Weights of a small model that answers yes/no questions on an image's attributes.
Training: soap at rate 0.0036, 3600 steps, batches of 64.
Rows from block 2 of the fusion encoder, named by matrix and row number. Rows with one number belong to one neuron. Each number is 128 + 32 x the weight over its row's rms, rounded and kept within 0 to 255. All counts start at 0. Numbers have three digits each. After the name is the row's rms in percent of the matrix's.
# fc1: MLP up (fusion_encoder.blocks.2.mlp.fc1.weight, 384x192), inputs 0-95
# fc2: MLP down (fusion_encoder.blocks.2.mlp.fc2.weight, 192x384, transposed), outputs 0-95
fc1.98 089:077128128128128164128128128128128183151098128059128190180128128128160174070128128128128108128128056098128128128101102128150128147100128128185128186128128128194093100150128128160128128128160128088194128170172079166128076128128197129077128171131128128153128147177191128128092075108128088117
fc1.99 100:106128117128174128086135128128128128156128128120191128051128045128128128098229128128084128086128128128128128098137128128105192086131073128155032170111098128128137165100209110082128128128038128198104128128095084128128128202155154128128128128128128128062128110128128176103128128128128128132
fc1.100 083:128128128128099081128128110128128128159105132163166128128128218128128149128128128190128128089128177128128128128110128128080082128095128128149162128111046128069190128128128128207129100112128128055128057101128087057216128128159128128128128128128128128089128092174087167187128128158128128128
fc1.101 084:170128128128128128128217128128128062128128128149048066128152128128180065128079128211081128128128165128128157156128128128155181091128087152187128081128128128163128083128128203128128128102128089128132128045128128128128128128132188128195150100128128082128128128084161061076126128128177128194
fc1.102 104:128128163039128128128128128138196117171051147054128128128128128128128184093128072174128128128147128100110128132070128164136128099128097128128085204104128128128101128125141128128044128085128128128076044182119087128128128128118138128128074219137059122128138128128188128153188066128105128119
fc1.103 121:143147103113096128094128128128128128112128044128207191134068108128115147128128202152114071192102142128135128128075114180141128091128128128176099191096086179128128151128164100096128128167077128128128128159128145128128108128128128128161120158172128112128128128067128128128123160128160164196
fc1.104 085:128065082040092128128128090128202102128106128128078128128128128128128232128128142128128102128117128128067128107128128128114128128128066128132128134128128128128128128128128128181128128144128128128044176090093128128128065162128055083084134128102128146128203128182160128153178187128128164128
fc1.105 076:128152128128099103128164128224128195128128128088064068040091141128128146106128128190142128128128118147128103128164128128128108202128128128128128128185128128128065113128155103041068128128128197147069128128068091128128128171184128208047128128115066082128053171100086128128128200128135101128
fc1.106 127:128128128111192117128128169075128128128128128142128100128080128082116149128124130138194158149175128170128128072128167168128128130089128128128163196128128108066128128070128128128128212128128093160231128077128128128128097128128128153128128181083149148084121097168128141128116172123128128175
fc1.107 097:124128115103128128151116128128128178128053128128128128139128128086128128131131107128084128128113128128125128128128128128084076060128106220083128128031134106128075128155070106081128065128128128128128128128128128128128128128128069145128076108060128128145128162195152086138117159128159128128
fc1.108 080:128128128128128128147094128048154077128128128128134128128128128150153128128128128092132128117128128157128195128128137111128128128120128128128128128120079158232084128128128028128128170128128190157181128128128102128128168128061201205128106128148128128175128128087072128128220128099116128082
fc1.109 121:128125128128048128063128128128128081128166128128144128128089128128128128128162088112050128128125128173128148160128037128174069128128128128128131199188128128128128128128128128104102148050128128079128128053183216128128128128128101128128101128079161128147155128025128165128128128128128128128
fc1.110 082:128128156104128128128167128128128128061084128128128128140128090199187168014201128090103128117157128170033128128128128107128128085128128167128128128128097128104128168095156128161128176103128127128160160151128128167128042128094139128128147128128128128128191048128128164128128128128110068105
fc1.111 069:128105156128128128128090149181179167198135128128128085128074128128179128128133209095095116128191159160128080128128195084153121163128128128128128128141128128084152128023128159130128131128145128128128074106128128128083128169128200155156128128128143185121161077128103083188128128128156128128
fc1.112 091:128110128169034192128095112104128128128128095158128166128128147200128128128128153128128102148156158128128128087028128128138183128128082128128148128120083161128128101101159106128128160128112128128128176137128091128190152128128105134151143154128089230128128128055128095128128132211128128128
fc1.113 098:128128128099128128128043115128173128105111187128128194128128128104128177185103128242128128128120090128128128128128128128113156128128128179180128128128128128128128128128150198136128128188135099128128098128055044128081127188128128128128094123128098128128128128049128161075145128128187128169
fc1.114 083:184128053149128203128128128072107109080128128128128198128128128160128128128128128158128128128128109175167128128128172128073102128106088128154128128128133150153128156128128128095128158128128110128167128128128128055189128128138179105205155093128128100154128128128128128128161128141153128128
fc1.115 081:120128134128171125128128128146128122086128164128128128184128128120128192128172128143159128128088128128071128045128128128128128143128128128128128128178128128060188128092128128207044128188128086128084045128128176083102112168128128128128157128128128077128128096128149128128231128128128128128
fc1.116 105:128136196170197128174073101091098199128128094128128128150104146128088128102149100069093128163185172128163101128119161098120128107128128237128127089079128128128128128164128069185108128065100159178193069128128128128094163068128148117128128128128128122111064144082091094128090128116148064128
fc1.117 076:128128225070128143130025128128103176154128063201128128105128128128177128128155073128170128128128128128171071128128128176128128126130128208128128128041128128090128128154128075154103128135128097128128183181128128097068128183093128128128214128107128128128128165100128128156128222128146128128
fc1.118 118:128168128128160128128152128220205073156128069058082128161159128046140128142128117153116128128168128161128128128128128131128128141128216128136166178068156180124128128128128060209128128135128059128025128081141128128030128128102128128118127128054104128128176128102100128113166128176128128117
fc1.119 098:165046073071168128141200123158113150128116099128112163128083118128128128162152095128128154128128128124056064171102128157090128128128128153140089128128067128143198128091128128052070077128096128128128128089127088128190109178128111172072156128100138083095173142128194099128128128150175128128
fc1.120 088:072128188214128128128128128109084128115213088128128094128128128149128184128128190198162086090147093075128128128166128128110128128116128167128128128073128157128096093128181206183013128089128147128146110128072121089192128128128128154128201178128128078128128072128128128179128093087128098070
fc1.121 119:128128128128128128128176171195107128128128128170128134128128128170150128155070128128128128128081202168161044128192128120166199070128061128128128170128128128128107104159097128092128128102128128176149134128134092206128128128113128198146092057144128128128128128097177128173144128125196128128
fc1.122 112:128083149163128128128208076083153180128128128128128170109128128128162172154128128128128137192128128151053128052128183151078128081125114168148128128114128140172128095128113157107080128128128147078134084128158128101128128128089128212108093097128128128066128059128128128151112160128128097085
fc1.123 085:120128176174076128128076128155053128128168128103128067128144128112128151128192128115071115128128175128128128128128071128128128128128107128128211166051128224128054128128128171128128070128155128128128172128128145064128077166180092128128080113090210082128192126086128128128201084128128156128
fc1.124 077:128107131128128128142128187128128128128102128096072128171128148128081196128128153128083141128128141141128095191083128128125115146128149128128211128128158128160128128161128056128089128109085090128079164128128128079123128128128128128140128068128159184128128086128128080128086073128078128128
fc1.125 106:128128128126128109086113128128128164169128081128128128122128128100070172086128117128128128128204159198138090128128128129128128128128128128162101047128129128138143128090122107128171163076183128128099128179059128128107043095173157128128118128128128128128128128128054102128128128128082128196
fc1.126 100:126032128124160128108097128128161163128020093174136128128059128116128145128128128064128128128149062128128111128128058128094150215128128128102041128128128069059161180128128128128128096107128128139071156140121146090157098090128128133075118128115128133128058128154128161136109128128134168126
fc1.127 133:173108096128128137128185128128128128067152114128069128128061094072103170161128128194128195170237165100146146128181101128067169147098128134128161128128139128128128128128128108128128143128097128154128163128157106110090128134128128075067128193181082092080109064128101100170091083128133203128
fc1.128 141:128140125128128128128128128082073179132128128086132168174125171199156189128128128118076128128128137144128142128155128072128128141128175128163128062128128075128128140128128128128098128124128128141131129128128128053128128128154070128161128137128182128128140093090128056161128128128128128115
fc1.129 098:155128190084128191128130128067068214128165128128128155128082128128128128128128175128083079128167128128128128128128122128128128143103174128164128106128128160100128134061128127205128085128128136128167128088118128128128128128128128152128177179108128128128082124177029187230128088102159115128
fc1.130 086:128128128158156216096128160128121128128135128074128185128116128158137128128108128128128128178152128189128051128128128128128093112128128128173128091141037121128149165128105105083128154135102071128128128128128229128128045128111128187055128078128128144162152128084064128169145194128183128186
fc1.131 090:106181128071156128128173080127097128132110087128081128107071128148054144158172128128159103128209207072150128128128128161128151128128128128111128077107127107141128128085196128178103128128128128128128128076215154128130167128042147128073128132128128098128189171118128167128206128187128128128
fc1.132 082:128034128150128128162141061128119206169071128128128062221128128128193179165100063184165128128164128128048128128128128128167128128128109128128128128128157128128128216143128071128128128086120190128155045158128128128128125167128128128083128169036052143166128128167128128138128128124165128173
fc1.133 107:113128086128128128098128123153128128128168159110046171083128190128128125156090186192037128166128128128124128128062128097172149026096063128128148092087146088198109128164160059122128128128100128071128128128128085162128128128180128077086128086145128083128071176128119080128128088128081130128
fc1.134 084:102128137128085080128128128092128181128128128128128128210116125128128128128099128128128128128128128111128128128128128112128097128128098155128065150102128128128061128144128074098031128128122143128128128204128135067166128157128128065106128128128128071128128128174128128055102128089128128119
fc1.135 126:128128128128198029128047128082075128118061191128128128128080116128128187186128174079186122128138192128173128048037128162128128128067178121128209128090160128128089154128070128128196071128157128128128077185187128128128128121128128176128128128098128128128128094188128182128128128128128137128
fc1.136 083:239069128155128148128128069128111085087193128128128128128192128128144128128128128159049179195097128150128133114128128034128165128055050207128128128044128128102128169128128128128128090128081128158128128128128128128128128128128170128128083128128124118128128128136128128130182128184128128093
fc1.137 092:099104128149128128107128146128128188128128128118085128128128128167128156163165128152120172161127128128100183128088128128128128128079128141128128150128128128128158223169087150081128128070128128135182128128092170128152222196128068116101128082051158128092128080099128161128095128128128176128
fc1.138 088:032234180122161128096128152128158103155128128128098128128128101166128041212138128128128128055124128128064128128096128128096128123128128128128151128128128128128086117009181126128128096128128145128128096139144143134077128128174128187183128128175128128164128128128128050188178101156128128087
fc1.139 122:149128128108128135077128128128128128189113128143101128094089128145128140128114128128050176117151088190163128164128066128170209128155147128153128128176140103171128128159048128108128104133112128128128161128128200144128048189198128128079167128128105128128128128128128105077131128041128166162
fc1.140 086:128152163128191167108160128150128150128122128128088190148080090103160104092128128108128093109156128097128169090128128128157044098147116048128102135097128116128094128128070128239128186128128161072128177128174128185200128161128094128106192122128128128128166075128092128128091128128128128063
fc1.141 109:112128128144128128073078128141191155152128135151128085070185128128128069128155106131169128128128128128199102117128128128112128081128128100171153049128161128161128128118128128128046128030188128167089097128109057128151092139128089112084087128088128102128128128128128146087128128128128146059
fc1.142 121:057128114128091133125147081128128070128096191167083070128128128128128176102135113080128171120151128128083156128094058128157128128078128128128128128123042128128094090128128128109217128128180128128136067092128128128128187106128113128128095080068196058117121156061128128190128082128154188128
fc1.143 122:128105180126128162240094155128148128128082121128128168128050128155128128128128128165182128066094051128144134128128219128128112128128128128089128128128164128110069120168129041114128173139184133128128134096082128130049128128158161182128128169128134163128128128085128128071168111128128128147
fc1.144 088:059163128128140128036128139128095191128128195169128128171146094095128128128079128128091128177194183173128074084091128128068128066092039157131128137128128165196128156128128128128153128128108128136113039128128128128206165150068128158128143188168128146140080128154128128128090128072096153090
fc1.145 102:128194109045173090103128128202121128128154128055128128089128070165150128128105205115128128121069128128147094128128151128070084102172037086128128177128171128128128128142128128142128128128090164128128078103128055096128122128128128071062128205128128128156080141128143121104128128103140128129
fc1.146 098:101061128128128128096121191128128128180128128128128093128128128128128167128128128119128098128155106169128110085165188128144141160128128128173094128128168128087128167072128172122160098128142166148123128128153128128191128128061128137224128128163116128128181140128078181073128128100228117103
fc1.147 091:197128169128128128173128074128128128154128078128065129148128125128141128200148128128128128128174141122128085169071059128128128089106128095128109067128128128095067154128128128128128128160081179040128158128128128162128128150175090105086128128128058128128169143128051115117128160128146088148
fc1.148 080:128093128070128107128109161128128140128137128128129128128144128128128128128128128038034128128128139128128128128128128128161128082128100117128171128128128217128128128201182128128181128199128082128169165128128128128128144163128128105128086086093128128058184128128128128128114176065128168146
fc1.149 121:084128128087127124128128128128241128128128128128128128072061077128128150103074189111131128024172150189128128128128069128128175128128090084140128060128155111128128128072139057128162138128139128176128128128128128160156061109112128172152128116128128135128130088128151133128172128152128152128
fc1.150 100:171153150036128128069169184128128116128128128073205144053087092123128162088128128148128128176140128128180150164064080128128128128113183128128056158128128128128107128128128099128128113128115128128128161196128128091072128128176069128100205202128128040191064128183127128128128128128132114128
fc1.151 102:128090151114128128128128128128128118091195128128125128128094153085128128052128037128162128128080150128078128128128126090128132128128128099108128128154061116128125125128128100160125128128128172091082128076128142128106109103055128128128128128046128151128134203128153128128165128128211128170
fc1.152 089:166128128101128132083128176208180141128067128128128106099128128128128128128140101180101083200179147128128128140090128128128128128128128144128175203177128104128128128127128102136128128128142120062092120144176128196161148148079194128128128128102128190128128128128112026144128178128128103169
fc1.153 086:165128128182054092128140128128152128128092128128077128084077177157128156128176114128161177128148128128166077128089123149128128154128128085074128126088044157128163212128181128169153128128165128074128094128166142128128220094128128131128113088128128128128128128123128125128128128128128106128
fc1.154 097:088128128102193128058128128128186128142128066128047127128128128128191128146128128128078072165128185128128090114128128191133125128057079128144153128128128084128143128149128128128128128122128128128128065074165128070136143126128165203128128165128128092085128067128128128128128197128188128089
fc1.155 093:091152128128128128128191202128039158128128170128076128056128128117108092128097128128077204128128128207128179128128128063210128128057128126107199128128128128128116084128128222152105128164078128165128148102128099114128204128128128085128128095128128128128128058165105128116089065128128105128
fc1.156 094:211128128123128128128139128128128128091128128128183128128128057128107102087140128146128128112113128173052128149128128140128115182128128236197146143103128128060128151128128128123128128174091110071128107128149128116115093127128128128104128128128128140128153128128128128168205192128128062074
fc1.157 099:156128189100104128066100181096104059128126113134128059128057128092128128128128128128128128117128159175100153202070128128076193196128167128128128116088128128128110128128128128103081128112128128128128168128193174128090152128128115231128191128128128128128128128099128076128128128128199128128
fc1.158 081:128128128048203153128124128128128158160128128178044128177128128166128128128128155074128128080128128128128189078128184077128141090175095044186135128088177128099128074100147128128128137128128140128128128128183224128128128128162128128128073213128128128128128128128128117213128135128128128128
fc1.159 112:124066128118128128128128112137228089157128128060128093128104194128128176140128128149176128128128087179128053106108128128128128128128063128128099128182154128093128128181161076089159085118175066160128128181155128128128103128162128123128128100188128128078128098082128128128160055107128146181
fc1.160 093:128128164128169105128092159128128192128128128128097087146137078128141211128147091090090040128128128183184174128078144165128168128156094111128128176064128128128128156116128086128128136128128191080128128128096128099128209184128090128128128096100128091128128176128208112115110124128062128131
fc1.161 079:177128101128128074128061174179128128164121128128128128115128128128128071059203088140128065128128140128128128128075128080070095128128028128153163060080128071128128128112202157128186128118128246044128128127128128128128128105128128149128164128128071152128128128128128152115090128067167106185
fc1.162 111:071077128128128071094128113128128113128158156101106114067128128128128128128088068054045128128074128188128128079128152128128128128128128167061099128128099128128128128161165066128070128047126110103128128128050080127069128185151128140128128128188180128128158128128172128107187160128128128128
fc1.163 084:127096088128128128128128054091128128128128101128128128128067128199178163190128034128128105146128128128104168128179237206128128128128128161128128128128128128128157156079128134128128128206083128089128128128083085119098128074128128120055146128099128128154130128113128128194121128189128128128
fc1.164 102:102128058128189119128128128217084085128071128118128128128151177128098130208163097175108092184128048149058128153161057111117128166128128128128128190128128128099128128128128128128144128128122159128128074020128137128128128195128128128128128128128151128124181128128128174095157110085128128128
fc1.165 105:125165139128071128128128086128149128128112128226102128128168124062108155164128125128128128128128160104120128128128128128128128095130055174066128128103083166157223128101149178100025128066128128064169128108128155128135192128178062128173181091128128167161156128113128128156128128173128128110
fc2.98 105:157128128128171128128100133093128142099128094157128070039158152180173145128128128128128216055128128131128128138128128076128125128187128128128128113179077128128131128081077229128128164176147128087128136079169144172128204128141128128135128128167134198132064128108128128155101128128148128093
fc2.99 101:124128128128091128150128128128128128118174101128128128185128160128168128139073128128128128128133128128106185170132128128113128128128128164128128132128128128179144128128092128128128128128148064128198128128213101128155113128128075098128128097128174104142128049128150041128128148128120189182
fc2.100 100:128128128185128095092128099128115096159128128128128128200149128089128128022128093205128128136098122170169085119128141088128128128128128040189077214128061128214128128128128122075128181075148128169128162128128185128115173091114128128128128144115128116128123128128091128086128180128139131128
fc2.101 086:128128075128084070128128210201090128174128128110110128128128128090031128135128090134089128128163128101160186128147128128086128128128128128109128084128128143098174128182128128128128128128128253134128128128128197128128148128139128128128128128088097128128128128094028240128128182107097128128
fc2.102 105:150128128143184150128103151128128150128095128151128128128128128128068128128062065128117144179182128128128128128128059074128128188142179071110089128206161128128210097128111139080128128128128128128128126060128128128128155065128172130162128057170151111128094114174128073128128138128174180163
fc2.103 108:128128163128128097128129128116195069182128128185128102143083194148128128128096128118163182137140170094128128128057094128128128211128121128092085128128167047072102128128113128128111239128112204119098128120131102169128128128121160212132167128135128128145128128128105128070081128128115150128
fc2.104 097:102070128209104150155128094121140128128128128060128128128128128128128173098126128128128105162128208128176107128128081128177136083128128046128157128129128164128177128128173128123128149101128128128128128128128043061128128181111096128141128128089128128128128128128128171128128128128128078045
fc2.105 099:070128128128171102128128128128137140186128128128212128084128162085128128172128123128128128128118135087128140190128128128128128054128128128128216128128128224128110128128075128136128128183128151076128150073128128068128099128128128083128146128186160197103116128154128128070128047128128128128
fc2.106 102:143128247128128058115128072071085128128128128133128109222152128137084128128128171128111128128187124128191128128132073128186096184128144060128128128091210128106128128128084128185175128077110135011128076118170128087128128126128190128167116093128128128167128128112161128182078129128128185128
fc2.107 096:128220156128128128142128174128128128167128115135128197128192128128128124128109128140175128170128127032125128161038128128128128128055176187189128097130063128128128128128201072070076128157128128128205128131074039128128126128128135181128183143128116167061152128128094128063128128128152128128
fc2.108 082:102194128181128197128128128194128128128104128128128128128084128128128084128154128160128157128128128128148255128128128128128101128128128128128109128186171064128128091128128128090179092175128128061128142128042128097069128128137128201128192128100128128099128128128128128200128117128128047128
fc2.109 123:097145069198128128068128212128139128128128112119159051128128154080128128193128128128128129086117179128128076128205218128128185137175122163093087152080128128084128128128128128128069202141164160111111187128128217160128100063128097108128059116050128128165090128128164128128152094148128080128
fc2.110 092:128181097128077147128108117148128128180146128128096128076128177105155090128121068128128128168128128128128102182110212128188184121128125128068083128105205067128128128128088128125093060128102201128128128128135104128087097140128128129163079160118089128128187194236175128099152136128128159184
fc2.111 086:132112091128189128128145101125128128182128103118128128128128128128128128143169101151128152128128128128128128116128062149145185005095148077148153128208128128128072154158128128079128128075128167128128128180198158198128179128128135128128128187111101128168128091128128122128128135128128187136
fc2.112 093:160204146105086128166128213128156077076132158128128088128056128078097128196128128104110058128128128128128143128182130085077061070098180141095128128128128128195035135128128128128128043128092128065084128127128191128137128092171128100085128128128145076199128128217128128128158128083128106128
fc2.113 096:128114128128128058128119128128128128128187128128128128128118139161177128085128128100128128128163128151128120200190128144128069128128128128128128128215128074128144128116128128089201128128128128128160128164108157128210216110100128128128070128128128181057128128128077157155166128012104128128
fc2.114 094:155128128128107128053128212128128128139035128191095128129139144128187174128128177128128117113037101076128082128128128128169151147181166075143128144128199128128145093168128128189170038050134183128128128096084128149093184116128144142080067128040156128121128128114159128196112142128080063128
fc2.115 078:192128135079106059128128128198128128046131128128100128128128151128128168128128068148093128134185128128196128128124128128128116092128137127192128128060099128128106128128083128073168094096178128188128128231128063128183128143128122186153191128128178128128128128128128128128101080128074128103
fc2.116 112:159087128169128198120170128128167128128075110128128145128190128128159128147060128148146154146104061015098128128158145111128063128125175153128128128089128128166128128128187128128128096200100113102128213177073128190128128162157144128082095103112128128128197128128161172128165142128102165128
fc2.117 075:088128052128128128105194128128209076128128128083128128128128128128128128106128128128181213128083128079083128128069128118128030128128143128128128054113195146128150131112128128094134128183128130125174143123114195128128170128128131128128163157128210128128129055086149077145081182123131128128
fc2.118 109:139107148157128128171171128128062128175214118128128082128128155223147081107106138155128159131112128154128128128139128128128069128128128146128128128128106128041128128101117150169128128128128063128128128128104142128128128115128054076053128115169128068093096128128170144128128138128128128128
fc2.119 094:128166053162120128128157128128076128147116128163128066128181128128148076213128064128084128128086128102128117054128128167197079093124128128128093128128129090128178076171056079165209128120128162128128128046128128128051128091177128079128088143083128164128060112128102137140128106128102116128
fc2.120 096:103128057149128128110128155128045139128185128128112089082128128128128128172128098128064178165128152081168183157158191128128128077128128128128128098128128125128128128141128128052079149146162128090138205081128200128123128128128128087128128157128128183128108172164128138055128109128139128128
fc2.121 107:128168128057134091128128128143152128128128074128111128128087128128078062128103128116128128103128138132158128128174123096128149128128100166128109066128128128128128128149128128128128128128128128128104128128076164165128081128202128128128241128214106091128128135128128128128128059132128128141
fc2.122 104:081121164131128172128128162128113128160106128128128103128128128128128105124128079128137128103127157128128140128102128173150128128128182163113087153178128065119208119128059128186164115128249128128128128139128128128120128128141128083128068128117162172152047117157128128128128097128128128128
fc2.123 097:128128081128128128128128128109128134130128128180128128128035154077128128128128128128104128199103128128056144128128169128128099128128100051128128127203162182128128128128128128128128195128128128128128128128128193232128128128128205126148128128238128128128128165128190058128128228080128145128
fc2.124 083:128146135128128164151112148128089074128207096112128128128108128181093128076128128128128128072128102128190206093128118128115128128139109132128082062128061128128128170155163128096172175219128128128128131066128133160074128142163101138150128128096092128128128128128128150128145128128131128128
fc2.125 108:128128217128087179128114128164133128128128150189195128128186116206065128128128128153128120128112128122128128134159128128085128128128128128128064128128128128150128095177128128128128128128219128159179128046128128117128128115149128136105081128128128128065128159128128128128104127128128149124
fc2.126 094:163151185128092128136093128128171063128175085107068128171163171128128147142147136110164128185080159194024128128085128128128128086128128128128138128148128128128153128128128144218177168203182058128128128128170143128128082128128128128111128096107159128128162062128125128128119164128128164094
fc2.127 137:070080128160174175128110167160129128128108128128157128128128094154128092128128209128113074131128087090128139186108128087066128128202128146128128191128128013128113170172181128182138128138128190129141142195128140128128128184168192128128149176061079096155161148128092128165104128128111145128
fc2.128 141:147141128103117123128119163162128137128095134187138083128129094112128079128144128128128128090179112128195151128128073128128128165128128128099049179204163073128128182206088128202139128128128164128096128128082165128128106128152180128128128113082110128102118128128037193163128128128128128045
fc2.129 098:100093036128132128128088119190162106128128128128132077128197166058128128128135195128128128082162128128069144128176128128128136128128109128128128098128128060128198128135128127174126128098086128128124128128155128128128112152186077053128163164170120128168223163103128161053128179163134128128
fc2.130 088:034128111088128128106159120128149171168129128128144055128143110128130182188158128128081149128128114128128128128128128117128128128173046128128128128128128166108134128128199162128128128063128236128128161128128128128128128128128177128199069187128128128075128128128128102050128053132181131128
fc2.131 107:128128128135128128128128128107226099128198123128197080128128128121089101128039182128065180074140086128128065128094128128128158128124128128128070128128128042128128128158128128128128087128128134128158142128129128128086128128083126128150128103128128150128128084128174128128128155163050160081
fc2.132 075:088128174193108145128128128128136128128128128115164090128128128128154025128049128128128077071128128097089078128053108110176154041145151128128128184094128149128128054138128128150128128124038103158128128184128128128128128068128128128128090118086128128097128128128128128174128076086104128070
fc2.133 117:069099155110172156186128128076159183128128128128134128128089128128080151133128132128128128129159185128051151138171118128120062186128128151128128128109128199065128128186112128164128121067128143128128128147128181128145072128176121168128128123213128002174110128128128196128128128179156128084
fc2.134 085:131163094128158128121128128080128128100121128128089128012128131128128128128128121085178128128128174094066159128201142081143158128128155128128173128163128128128163170067128128128214095128128128172128128128128128155076128128146121158128176171128094138128128121128128110127167099128128130128
fc2.135 116:128149128184165128128128168128128159121179128128086128128128128146133128120128128128192218144128187128173128159146128128128128128042160128151128128128128149168193113165112128128128171113102172096141138101128128079106044128128163151177168089116128138105071164097094128083128112128128128137
fc2.136 080:092120128065186119128189128128128128128128128128128149077083128091128128128128128189158077039179128128149048128128076165128110124128128128128128128063166087128070128128128128128077128079128128128166128128125162128151173128128116165118178200060128139128128093128154128128070128128201081128
fc2.137 091:074128128114128128154068206128216128128063128190128065128128093115128113044128140128128128128128128128128060128128203128128128128145128086128129157128128109099128085201128087128158128128128118128128128129128128128128128059171128122128156129153128128128128128093075058128128128128159111128
fc2.138 091:177190094061128146128128128128094128125128142128173128128128095128128153128128128189154128155128128096128128128206097090059129128147144128173149146128112183107128128128128128079102128135128128215128128087163090190144143153128128128073136128091172113074128128128107150114032149145157208128
fc2.139 118:128098202128045128128087133128128128062132102100143128180128128128128128128072128128128128184128128065128117128128128170098169128128163128178197128114084128098128111128191128128085143173131156167137142070132128128173168140128137143170128094193128158138186128197199068171126150151200117104
fc2.140 093:128089137152128128128128074092052128063172099128080108128176191092128125128085128075128128128095128119128128128128224075128128173128119128128128128159128128128053128128128128153060109128082128101128079119145158081128128194123106108128128170179128128179137169128128106082186128097128128128
fc2.141 111:128150163145128100100157139128146147128166160128128161110077151128128128111128117128128099128088128128153128105128094078128237155128128128116128160131128117128182128166149075128123128128128128116165153128128174128091128101128168128128128128126128128128128128145128128128128196069128128107
fc2.142 113:140107211133128128140128150099045130048128128150077186128128128128096128157128128108077097198127128055128103128187210114076128128090128128128128128097169128150172085062106065128096072146128102128128128128128128084112079156049100128139195109128128128128118146147128128128128183128128168128
fc2.143 127:128185084128128128112128108128150128045128090172128128128128196128101112103140183128128151134128201128101128116150128128128128128128128128152128080190100101111128128107128128162128128075141127128097081179128114128075128064128054128127128062151131128062164075134128165128115176147054000067
fc2.144 103:165072128065155128128128128124161090128128128128115148082128128164128154128127128169128098110128128128128128155157128097175147128128128114208182128128128119161128128128186128128128157128128128099158092085153128154124208216131054163126128128128137128091162128088158136096163128128128127128
fc2.145 097:128147128174096128128128128061128192052128059106085128128128128128093173128132128128153119160128207072151128128071081128174128128128179128128128128064128109200128127115128098128132123032128102128128128128128128128128053092079096115160128083128128118128128070128128180110086150128128128092
fc2.146 105:109179128213128128128125053108200195097068128190162086194128080128166128128128128128188128128159128128128128128128124128110175128085128128086128114038144063240128128128128086131128207181116128128128173131128128128170128167128090113128128076128185128194072117128204069128128128128160169128
fc2.147 086:149128128128189128128177109209074166118219147183196128128128128107128015128128128066125190128088150148128128128109128114101128128128044128134128128121103128128128119133196128128167128128184165128111198159128128069141085122128175052104091113128128151128071194128188128128128061128089105128
fc2.148 074:128128130128128173128128128132168109128097128088167151154128134128128055110153170128128139151103128084140073145128128128106200088128159128110128111128128088128128074177128128049143128111222128128128128161128128128128055088128128151071187128128128084098073128074056200128175130128128128128
fc2.149 110:128121128128128128183091128128128128128150096128063069128091128128128147128083128138128128175192128154128128094090179145127152135086142165128180128128142128128106128128128128094128128107068128128128106139128128128128128196163128128124164078118075128084128128110101128081066134128128238187
fc2.150 097:128128128061080128162128124128171128128128128128219128128155179128128187189128128128169128128128064128128137138128093128108128128115128128128128128181145128128142128154128128141128128121071128128182105128122128128210128157184190128128128128255076128100131128033128136128160159128128128180
fc2.151 101:128136064074128128128128055186128128118128161167128128128128128128128128167187154128123128128069113146057128103077163207072128075105128128128128119128128125128128128067099112128205128070121128163128128128109063043128122158128115113128092101109114130128157128178128128128108128128043063128
fc2.152 090:128128133128128128111128128128096128128190128187128062128128078112128128099128132085165192128065128144162068128168128027128128175128128128161070111148128081134128139128129128121128130074174128128190192097128208128128103128161128128139103128128128128185112128189128173128128060131148157128
fc2.153 071:088097118027128073128128087143165188101150173128155128128183128128122128128128128128128128128128144128056128128083128128128138170056139128183128128142128128128128128128128128104128151108128128128100128099128070128162074128082144084128163052128131128057128120068081128191128128128128235128
fc2.154 109:128128128183085135136128128128178128128128128128160041158141128128128121134128128149128104128128128128128128095128128058107128128128128038165128126128097194123128128112076213128067079128082216191189128128128111172188119031098098128110128178185128141150128128108153107104128190083128109128
fc2.155 092:225128128085128061128128046177231128160151128128062160105077119110128128137128164128128157128175097109128128083056128159121128173112162089128128119128154128128134148128128132128128128190128128128128152197143128145130194178039157127133082087113128128128048128128152178128049128100128128174
fc2.156 091:104145173128121174128128128128128128084152190128053154128128128128093128128071194064128224128088050128128128128147180128206082071128059128128067128177128128151114128128128128128128128072151128156142164128072158128128200223091137073128128128128128128109083128074178128144141128165128128182
fc2.157 116:117128165197176149102149128091146121195128088128165128181207089128164106144128128128128087097069101128128128128128049112138088075116128161128128128153129128128128128128128130178128128128161128128128157128088164214072101140128186128176086128192146095128128104184220113113128157063072128128
fc2.158 075:067128128128128128128128128143107128128128128128109127023128128128128105169128128128128128139128086052181106096128061128104091128128128128128048173128128128128128214185128191089169076126128064128128181128018128128128128128128050128090128080128084128142128128128080128128128128128128128128
fc2.159 108:122149095093089221136128128128128081087128177128128128070201128128189128128128128128128128128131158112089128128128139128118194128177184128128128128080109113128128051078128128083183128128128128128215178154154128102038128075128109128165128136128178093140111166128128107128152128142128146128
fc2.160 085:128159128179108128081181057115174088128128128174128128128128128128128128128128198206103119079128120128128128128128104128106207078098128045146070128128115128128076128128182128128121228128083128178128092128071128128128128128192097128128132191186126128128091128128142128128159120169128158128
fc2.161 088:128128076128139128128128103185128128128128128091128128128185161128128170128128156128128153128128039158120128116211188128128158128128054128128128128128128143128160113128113128128089128128128174219128128128154128128128114128139073128128128062094136102183128128166128128091128128128128128128
fc2.162 114:128124128128128128128069143128110186106069128094097128064128129159128126128128088128203152174128128044128128128147128178071113062081098128128151128128128128210217036128155128142218099128128128128128128128153161152128128128128128128191128128128154164128166142128128126128176151066128027128
fc2.163 095:069128115128128058074198128128128175212128178128128182128128128068128128147128184128112128133102128121199101141128161128128100128155143128169079164128128128112125128187128128129154155056153065128128128173128074134167128107036128107150102128187173177128120128085073077128128128077128128128
fc2.164 104:049021180104128128128128128187128128128128179158128128128096128128166128128128128115059128128144090128128188089087128128128161169103128165155235108128128128161128128128117067148128128155105159128110182141128128128128128128128128128205075128149128128128157158163128055128051128128188133128
fc2.165 100:153136128128154128049172098147137174128139106179128128128064049205078110128060128128128180124128176128160169128216159128128128155128128141199128128138192184178128128176143098054181128128160128128128179169128128128128128108128112104095120128128219128089128128128087128128128155170128124091